python train.py --model="spectrogram enhancement model" --train_examples=78125 --input="log_mel" --task="enhancement" --loss="mse" --norm="batchnorm" --pixel_unshuffle=2 --blocks_per_level=2 --residual_init="none" --muon_scale="original" --orthogonalizer="newton_schulz_5" --batch_size=128 --lr_schedule="cosine" --adamw_weight_decay_other_params=0.05
Rows from block 3 of a small spectrogram enhancement model, named by matrix and row number. Rows with one number belong to one channel. Each number is 128 + 24 x the weight over its row's rms, rounded and kept within 0 to 255. All counts start at 0. Numbers have three digits each.
Before each channel's rows are labels from the 100 clips, of 14976, where the channel reaches its highest value: "strongest on" is what is common among them. Only what is clearly more common there than usual is listed. The data: single English nouns, adjectives and verbs, spoken by a formant synthesiser in many voices. In brackets: how many of the 100.
# convs0: first 3x3 conv (model.enc.1.1.convs.0.weight, 128x128x3x3, each kernel summed), inputs 0-127
# convs1: second 3x3 conv (model.enc.1.1.convs.1.weight, 128x128x3x3, transposed, each kernel summed), outputs 0-127

strongest on: clipping (82)
convs0.127:137144114117122095153142088118124145149132155126161135142115108124117140109126107097127131149139153130136108129168158129144129168128085143064172126125108078119152162128131075139162094136154118116114126115133105168133141149104114130182102154113137137126139069118133135120106091168142076136095118160088119138111110152105116144151122079110117115097086130140108131137127130204106126126098
convs1.127:076101122115113131129079106147154119157145097120116142154123121149095136147159154183147150129097108116063083120129124150128139134096112105111151093146152126121112129154151168161134194114120116132141108144161113134122122156117166170094124139147148109098142143092079140168163151088104147158137118094120128095124155123123133148098154110122100145157142136147153119125134135104135174107135

strongest on: mains hum (79); clipping (25)
convs0.123:097167150150103123137141136105156083096125126153163104108122109128158096169101150129166149079122132157157119147134132114134134134134112120119083104142134107157131141165111102137135145119170132136147058099124125146118128150130151106116130078133100112127110092115095173124097164087125136113117089151111106130127122141135164115129129130137148108109114149116159146128072140211129103103147
convs1.123:122115140117165144121148131133127129118177105108099130157137125102149147125121112130135103121142133083108114104120112185127147142115119143130152118158133185097160111081125127174109142138132142125123165161134154132090130148105123138161145151143207160141133134154125118086121135140140112124169186136144157124162152089143085122119078103127098122131100105141136129114159087074146111128155

strongest on: mains hum (68); clipping (31)
convs0.112:137127132133099156133083114082148130101137114152102116088135130139126131108111130134212147135114141105107115133129127096105140114109088120161139132085112155080118112151140094100118132104105106144148144112130126146057128097088119142108107142159108101115080116136111170126138161141088124106141128138123073082074096116127091130117125137087128140115140107086142137112136131124148119163131
convs1.112:154165114109121111110125137165111118150127116101168114170089091095158117190113099106119120144150131156135131118104146130160094126135167149117161111134141133166143151103116146091122111141144142130080139149133109113205114173155115101127098113076141169142116152138132134107135137139138091170120123136122142173153136118164160096149101105123130128119129145135120093156109153174128141127166

strongest on: clipping (72)
convs0.40:123141107101141119143161130136113087095087128129187185110170159120127101152123113132138113147102134143118122126159135112137112132105110154084157133129088098090142113157126166113131148150153131131147095124086123093098154144135113135131185127088130123152099112089163138099134133117115112083143116111144107070149123168125134117156087124114112131085128112119142108091131145153120166110179
convs1.40:132098124164136073134062142161130119166170139109174091180120108124078110141138109154142153125144120129133115138112120128085145107122140109124174076141120158152121129139145110103115108131118120146122155115151085138154145139115119143147095118172135101084162130123083099116150129119133107168115148102121151159122181119145138141125134145106114119156064159168124125130119145130151111111123

strongest on: clipping (61)
convs0.18:122129123138082167116082087137164121129152113100110135091113127113123129153114105120136155127129130116100131117114120111104120108093105076136133147110118134098169108149123072163145112151138156161153105161125153151123135168129128130109140100095127141133088100129102114120134171121078061149122124066156155168103130137143112126116144093112117117084123137139129137177090121083111124151129
convs1.18:150136157155154101119141162124108127139152173150117136122137115102115122099150148101111090167113123148134117149138068144124159126142145189152142124111154176126077163119101160123117157110063147107113131079106140152135128102094145112154129140120116132098145100152145116125118109126146122101147098097104145122127101115125114072112083138114166160118128080111131137127133135169169099146131

strongest on: /s/ (73); /ɔ/ (29); thin (high-pass) (29)
convs0.52:121165129121146134125103133121129154069099135106117131102067113128151120069136121163116132089148130108106108114166119146082110158134140110126116152091129114151146102132118113123161093117148121143125134077121124118129115094108150106131125159103118141141090129111155124153123137122142097111106087125163153131145103149087108146128131089138127057108134096062126130154126112170111072152131
convs1.52:123113103131151121100145052147108152128141127168139151147131130130132145197110119085172148095134127131133130126081112134176149123107096146158144112152104114139143153156116159113113158156139118151151143170141125102090118143158130133142104119135135117116162133144142128099108148141093145162152175112140133103127107128145138130104133109138117155130143132145131118142111162060146161160202

strongest on: clipping (32)
convs0.63:147115121112140131107096105131158112107132120126065146118115128182121132121114102168134121132160120155155093119102127130169145157093111115123135090148119160107101118136138096107163098090132098113128134128091104125163123089102120101121118070115114143138154154099159091140145096135078089187152127131121093129134139111127098126077141132105127107101134131180122140082131114144165100134127
convs1.63:090109116165132158121133128135092115111156150194135116164070123080135126161100103098093136113102127128127143139121127153104136127156104126148144140179140124120127117120157150103121154095090123133106137148130139122163157158141120129136130138092162138143151116160120160140070133140124150131149121128165130128096122174160136157145154130166141111160163115092167079136126105089111133074124

strongest on: /s/ (44)
convs0.98:110159095122124138085137111128120139090149140121108138074097104110108140130122116156156133103176130144151114114133092124130108130115083148176098127095129131117133089128099102178113142161114113135182112132133138118113155090141142141117089136110120150114125111116071152131066118147133066104119123106139128119133147115082121154097101121172105150159124144093166123157123141107124175140122
convs1.98:107123151162177133129121091184101119134108111143133116162118112125136101127152102108103178124139129103121128114120130129113106146166164139117130140147117126132157138161126167090179066087124121084074103134091121154144125135131150143107175110149106146125108132146146129120160135118151129126132095133128173172118136172183180132115176124139149113125164136135128093102162127131125102129133

strongest on: clipping (29)
convs0.89:155135088098098085104122132130088127067138170081129154095134124149095153142136078111129146120124165114138128134098134111151110125123095185136105162089101123110109118117111094128127119089166074121086124118154098135131101076096126128116140130148103138138183151088111111099129096129136155133144132123093122145107128151111135099136155142143101144140110151137138106125117175141154141149147
convs1.89:121111194149088151101111095118124125099162125149148077173128118131158160120110167106145141110123133129139126149116141187095109131106140102151127112166129123141152135125153162114150154099101177165116118129120147122154158151163105102143084115131145104115104101105072137143148163147151113158129109135171131132131116122125132122144079124115183099147130158167116131121127114160152102123105